Rows from block 2, named by matrix and row number. Rows with one number belong to one attention dimension. Each number is 128 + 24 x the weight over its row's rms, rounded and kept within 0 to 255. All counts start at 0. Numbers have three digits each. After the name is the row's rms in percent of the matrix's.
# q: attention query, key and value (stacked) (model.blocks.2.attn.qkv.weight, 1152x384, the q third), inputs 231-307
# k: attention query, key and value (stacked) (model.blocks.2.attn.qkv.weight, 1152x384, the k third), inputs 231-307
q.18 096:115102119154129183126109140138124102117117165181098135127112136134181192118120139124102089105141155157146151133119119135150121115120165112122084087116151169159124162128135148122126085111113079109109123144141105142131138109124119139
q.19 100:102132130106136098157107125116173120133126144137157104146117132098110069130135168097101104110146119174112118143136142088133125153088121150137106161097108141191105132126131148121127159158145101148128119112105118174131163118163127111
q.20 104:135133133118102069115141145111101146100093138129141139126107110147121147094120112146124144170097137159156133097094133166115128104125124098139152117117103146123114093120108135117138064131123152142149143097137127137143126143164122151
q.21 100:101139131157123139085130184145103091133122112121086102128112129084113120109140187102175112156176119158090139135132163123149145124132145091128122133128120144132145158117098151119153134147128147156150075124093139147138166122107075142
q.22 099:128098145119153171142172187157132110126134098103145139144082099128155114139095142110133124134146132110128088127134122122138125106094123121157164115135146120134103084132144107117134136108083134098112112154122114133134101151187119135
q.23 103:185120140169124137121121150102104160157137147143155126145164104098116118107091100125171139099115145132134076088127176143109129107154116135119127114157098154155142150131109115060096129141116126135187085123111125115168109173175143120
q.24 100:137168127087148134158105126130120122146133113129125122142092103160132124147105139083104123145119156124201156166125124110158174179132120113136141132166135134072131137118116117141143138138136097139131106110158125085100079124119145147
q.25 102:144101112105151153169117118155158142142111115112155146151085134147138162157152121171104156161161116139100106110120134071142127106118128139156134128109160114131135155139072107123115106136115127141101092107127121143125146109084128119
q.26 103:137142167130136123144154081093131153160094100127144088156141150143136151143144113154092108133109114109097123095117112160113142130118113112131166154138145137122099150097147121075120135132131133142162132107116170120163127131099161129
q.27 098:059182134134136121127131113091131163124128142169161118125138127156138136177119165134108149143134127108116110101088087110144140140080115092131129149122113125131115124087142122141109121152134105160126148129110108093087120153140125153
q.28 092:088100179153125174119127080137159138091125093136127140160135157110080127128132094158162133153177098094123113131155113156169153136100127094149155173084090101130165149150141145098154107114163106133134147151145178130177100114086125115
q.29 095:178096152122071132130145108117146130115126141127084120153162119153100143125122135132166098073174125152139110139082114153100152121070107140136172098124180124134124105161140162132133167169116145133106116135140113103158136161110124121
q.30 102:095110112144119147123136139122123136137146178108145121140102105150091119135134091113132151065125157122176087081117152112118119138121169147108132125163155145100140103139128139178104154171095162127111136118128106129151144108198164103
q.31 096:138114132119126114126114120141122149092105171155090148119119116151130117122145110132177092119136141120100132147173092121112103092139099125145150130115142123156119130141132154130095130177112148161117083117166161099126162164144091175
q.32 093:144140098096181120116135135129128126153127120108107129134184116131110158136097114112120146139091128079110139166143153107114088111116107116109131111140137151129150124142102122161138145155128142154136114088111110090122114103130123174
q.33 097:120124108172112089127107131089100124131114107186124145163112112100117120116097132113115147102152142127130096109139161124125112138134111126171165143084103130146128132083089156116114153091149124113151111108159172104117113125107115143
q.34 103:104147121114153111098103130158110089125142084135131184133125150118117121097140158142140101138126138136122150116106165148102137091130117135147144116148076160117132168099119076090113124121071114153122133116103150134155129137172111099
q.35 098:117163164165144137091086114104120118150143129082148134132103144168129136111122097104110073116145145154141095126127149091152130107099098116078147145142138109140146125140122106130139126130171158103108158106121134112079111127105122112
q.36 100:127105105101126167146084120130111149128152113152128097081103096134106107156150113103125148106115156161129118109110111125148122115143145183153154080139133128125129143142130146133121151149145105139129118099135118092125162102124109091
q.37 095:145113130105123139144189136127114085137146117145120119159137162117104156098146152108160101166126105110097145180159130151149131143146131123148150129093142145129136160147099099135145136135137127092127185119108132122110125108144103121
q.38 098:159135129126135103121093162104130154131100114047137093096128130122131151161150115162080115184136108141109118127161099133136161130167121103143122114084123095122092139113150150137121126167130109120176157142132115104145131137122110134
q.39 104:151114091171160108161145122124126147152089177087152143112170138113157162121150077101133134129114135143079146114137096103146167124126116134161107145147180093137116127122126119158141083130090155110160109165102099178161146112130119077
q.40 095:121122164118135138095144113112164119111151142093128123126178113113145136111115178153112114131142137089107101104147127122135131126215064146141091111118137119103138120096122102097106145125122090150131154098174122122098152126132142168
q.41 098:102170098117121102111128169108146139122093087128137137170122099160150169144122138140125073123130128128117138123091127133122149100111133144092137119114142120110118084145130130173093114097124103135148143093124102140154127083085136079
q.42 104:124109113141134115121124120141119120144121146138146166121156149127109103156096141164110160135121134119135133140082109137159093123152075125130115125110122157151111142141128091104149123091131127154107132136132142121081129148113151161
q.43 103:071153167132127168068127113141084124129105114117104168128131185087124181116107073127068165165108123146122141145151109128105113135130119129151129126140104084110163178092128156122122135120065115095115124091178174131134117125105076091
q.44 099:181121121128119110126139117108136135124134164095112119154131075117129119136128123159141103096098124113134126112074112135102141137107164132101120158127163134126160119149100092120113168138102107156133136066145102147149066119123132156
q.45 101:145116119135119079079098121119152153116104157057123118087142111115124122114120138113087121125121163134177142104166089086110141119136161129139177156137102139129133115140086180164151129113108132157129113169126144068119138103186131128
q.46 103:198123121142122131086103108141129125134139135140173115110080121130171151132125081114109085119109146130129120109125151121108120115133122162128123118137139158104151170120138127155175136134107143118119108138167094154132115100106147140
q.47 100:133177144165100099102116139072158098165097100129123091159108123100121136136133129131110158132149125136091109107132146099125161154113187131093114147136103141095115108135131136123113116135169159128112120104131144093141109156137164119
q.48 105:137113151141111094169125132119132164131136144132141165102079105121126088108129128099084146110154128138116106075143114132112123132129184077088102130126140121090163143127133130129124095120124153105126103169160142150161149140161058115
q.49 099:139140138143129147122122153104109113072136121111131115157085161140140138123145108148122121170119154152151168104124164107156101104139088149130131145115095091108145095068149136129131136136140145149125116081139142139102150123183147146
q.50 105:141107122149130104106153132068157156117149100135154108132171136123152117137146128075125172132154133131145157172118123091126127130096191100131134131099115130063118092168127150130153124118128155108101133157144133101145103103093121144
q.51 098:140188103186122079150142127164130119146126126160136085139133135134119145169187144165161136122117120114140109087109120158119082147118140125106155137103107122140090150134114150125146151117135107120130114114111132106132068120093142164
q.52 092:138121143145143153142132127113121098123131133137115109107097108110129130109103178127108139121120115148156137193141154118124120119123153100114076115140106140120126104109159108163129162088187117103124137132145141106119121107108131145
q.53 101:134112115120144100146113108143166133133119150127080103092163078146124122137113105140144099119135105122090115101138135106164109129147120136137122155154134152124127160099113097104118126105130193153110136139101158096173102160143091106
q.54 100:184171110113157125138107105127151131100131123175087137132141183141142103110147100179168075105154107120065153136111117123086149093098106105140135154125105102161128144126135121119181138130134113120157092144101102156133197124135126142
q.55 101:160147150095122122171123101149125109110117089107115142160135123149113128106116130129104153125143117077159078144119114141113120112106161134136139126144121110125142111131116154121156081103148146139144181159139157133147115098157135183
q.56 097:120126159118122129158087123142131140096140141091110157162066139185119131146120130134121179115144143119121145154148083137127142106137083123140125072134106164115110080145123144147118121112098120135142111139125164117146134130156119118
q.57 099:086163128159098136116136142117157070120083110126095115120136171141124098041085114139132077141139105132084093074161147144125132133151146090145088144140144116105146110109144123125188109184124119116173121094106139139152104144097118118
k.18 096:096150125145114096137101143124137168118136158122119111134178100127105134149093156151116131097105084128173111164098115144166098145086144184145089162123144105143074136163124117133125108180172097109117116139134174143143113136162144157
k.19 102:176147172115111133143126132182115101101122137131127113151133152121097134119147125144114113139135091115158107103099120149090128139117164141120128130136153106124111133116080116146138119137139172186115118099153123143123153123092059159
k.20 097:188149123138138122133141098151140167132125144127096131164129129118110110094137142092133138117144134140098108122136138113121128159124147111154081132135155126126083131115172111110063135135133101148127149108100135154093105155087128093
k.21 099:161115104118088138118079159106103086164103081106142134126124112151103130143112107113147199114124116141131151155154153145133174143117129116138118138152146132130139169146115130096146106105148150097098129156143110126135158114170140114
k.22 104:125149164124156089118121129140173132111111094121099132133117152109128139153091123074136112118107114136137121116167143143099118066109104156123123101159144122163106104152167110143162112156120119091135108134147189094130129116148145135
k.23 092:110137125142141173094165156127127141140166122119160173164102146116107110083088129116116143123124122128173135124139117105146117128078156110193156161135125135144130113117128134088165109176129091144137113155113132119141130134119092105
k.24 098:115122161133105142106128166125161041125120119130131112147120149117116148119175083148129113144132155139135181109111162141136146152132080131108123130142084103139107110116130143131130096109084131119053107121108096135151130133146136196
k.25 099:108122099086146128112098082117118101131085129132142157097136134145132129119140147151141153116099095135133103101137106078086139120154109143177135151118104108107110093113106140174125106177104145100100089122134105145112141174122157137
k.26 101:122141110120120159150137128125171126106104117116119148161152148102101146133137107134142137114103100131128157135112156175116133148117117140134128151167075135101107146106102095163131120093121122165152107114133156144159108109162109088
k.27 094:157162147164132148137158118141134132091168131098147126108121130131170127168168126103105124140101100073146128154128130094136100122167100118102146129105093162068149098115127144156104118126130116138162146166163112140117083130133121132
k.28 098:128138161146107105127111129114156147146159120125079158130108136102109177155101118144147148132114084105127094144118143091138121118119118159165167141111110116123125158113132089165107107112145155099154155161129125150118123134155176074
k.29 107:153120125109148139108097160091158092149103128141156116106094166112098152139130107133141103167090163127139127100160186105124118069107122147121121133107150172126133123120145123115112124127109092085098128149088167098149058113098123175
k.30 100:165091135180164088066164130130120081124116124143146142090111112104136156099111139152164132106123120115123151147087154088165068094119089176129136095162077144108141134156102122134130169127068159141136097104121177107079111142177123143
k.31 102:107112117091105139094092126078090141151125120144089122147119106158127139095151151152111119080161099134145153140147145141144152163115127119092109142126123128150114173112141099143169144141142126134092137123145153137120089111063060101
k.32 102:152088120108115157078103134147100129130101108117126153146102088109137144146147115110161135063109117090146117107133139149081139105133099120151172167150126109152130162096166120155147170104105096152142096115080142133102108142163142085
k.33 102:121108074097117135152145115115130120154142125150076142153109131096145136101119191172108114118130111111137132115140163125105121136147149133112125118145141165162138086147096097105127140106110132140152126127126137072110130104133165109
k.34 103:117122110149148112097146134131126097151145143144125102127169155133113142147122135138113104122148124133088143093180060146148102071192140133121143098133132113109101155118117115164122129083140110129121118170157125131151134082116138109
k.35 096:166163150107161156118131121142139113109155109142110158120104129187137140162129101176134114122109138143119177144118085084140131097100135122158130121171142126101129130074142112080084154138122123165084105129115109116130145131117154141
k.36 094:130142147109083098110117117118135164137150080137128134156135108176130131085147146156123087117142166117138128145126136130130121134107099106126114137137124138132132179099127088113117145103176132120133175118168095096147146075114183152
k.37 094:085159096158088119160144130056113126112143135158185122117071142123134177158096069132119157157110099143101130131134108096125150130152188115091184151128129100136146138133081122101114108082138110129110143106120124064099128146137125088
k.38 097:121126118153128100121134136158132069108138116131145096129122125144111153114125143156137053165127122123129123150103109104117171109173111133132112119117152119111152118074119082100138099122125169142182136084132169127119115137119094134
k.39 098:114095137128129096117179165096144131128122129103126075119096118165131142125137149109117107112124137149153158143121110106155119167080109075152108115139146151114146132121130141142103114161113144132117156136118171164108146107121084141
k.40 100:104155154114103125113107084138119076128136143172105113173129111134137118164138101109083144144125152086077128111202100155143124143104134168135157063141102104137161186128120113102143136113139134130130126128099099123097154126155169126
k.41 097:107151105119107097164145114149185079142129184109113117150158087111105121069133161135133117115186125142110135113170107113116123130104129150105097155103157085129107163095101122138162118114162119136097138097100132104128153135123147169
k.42 105:132141127133128182114098080121154073135146120118064118108115161123149170151151101136168142113107111150106154117186119075116122149079124120128103159075146093126149139102131176162164164125122163122089112130106154105084153135099154127
k.43 102:097110175138107092103156107163122098096127148168121088100126172177148093113148140144129136184136146131101149091115085131110156162136168132109121177156117110132118154131121108138108176169117113108160107145133114166145134133118151129
k.44 098:091185116110137118092072100146126121145153106131116130109128155110102107142119163136158176117094089144154092090130137094085155124094134120116152140141084202158114146110148125111117118129131120178123160119140111148119141130099102136
k.45 101:084114122155124129135117134142114149129138083086157144118106132163102106125141162104083127111074100170131156116126164119163130151113166097151110155118193143104141117116181096125080160111128189113151109131108125149060141118104116126
k.46 098:109117141157143134106097159118141119152135130119109113189098098112093102103124151137157179112125175067137131140129117125115126144115141107043134104135127099107140073117136135139174130108132157095145100168161179130124116138141144136
k.47 100:152098163090142103107078121151131141092123149145111107172121129141154145115122164192140150146142099185141123103136093158148112180070103124141131151103120143122088138117145123158117108082158125101120182131159141142107131109124136139
k.48 100:161142122118114114112075155126176080151156132151166094111154080112140117144170142132105156135158109119177135157113142136133149121094122123145129113146116143109138112093139112128135128128127132107123081134094147092113130179134132157
k.49 101:125081161140089101111120133121164147156122179095153111136114121117144160114103083138138137132154120094116159178165136138168137164150128159155092115163163114122143199130117115116130125156139165152120099113177127135138151205155123142
k.50 102:170095123108116184125113116119153134105105150178114146111130111140127102113093135131113110151101154106126085076072138152125149169128090103083163133160148143126105101135094134145143153147138125157143120116133116123140168099171151135
k.51 100:135119144122131113180084101114074126159117123147125131156145164129105120147104133131141113106145092115149116154109159129119135152126109121129164114137117143153103157148159095100119136144151145163067169144133119131152146161117114124
k.52 096:177128121185122129127087104164131156115137118134094120119117141125152096173151185098135119097118139126153128121175110120130152139137165133112129125153103160163110113180141160124148118134071118149134118125156109127104140129119179129
k.53 100:120173139106126134120103134152121148135145161126155090162115120124145141169161119163149132171106128122138145115105188148095148145124152113117103109157120149112142149117079156145120115110108143142134149162153075101128115129155120096
k.54 102:119109167132130128151118105108127096175114129125148089155102118144124113163106166118136124106137112079141151118182128154112169121149122130119134170122130116101120140118144104141138144135145181119123158131182121113182098121139173168
k.55 102:155117123123119135105090110104113167124150107142130098106137124134113189180135132117101145126110203131172147115127100149136099079154156160101159156128146092099131133116077083090151132129128144116100131101154122100129123103100144146
k.56 097:156161142124068116152101145094104083145173092184141133152121135058095132175111152102118131127104113162147130114139137142132118111147080098156116159136146151131110159117170120146163104110129112130082119104107094128111131099143159158
k.57 104:091136114115150114149137149084123172101171116078084113129084086130171130123146131149128130100116130108137131138100094088132169131119132146158085117144142126146117159086129131123129138162134113153121168085149099132138150114165062088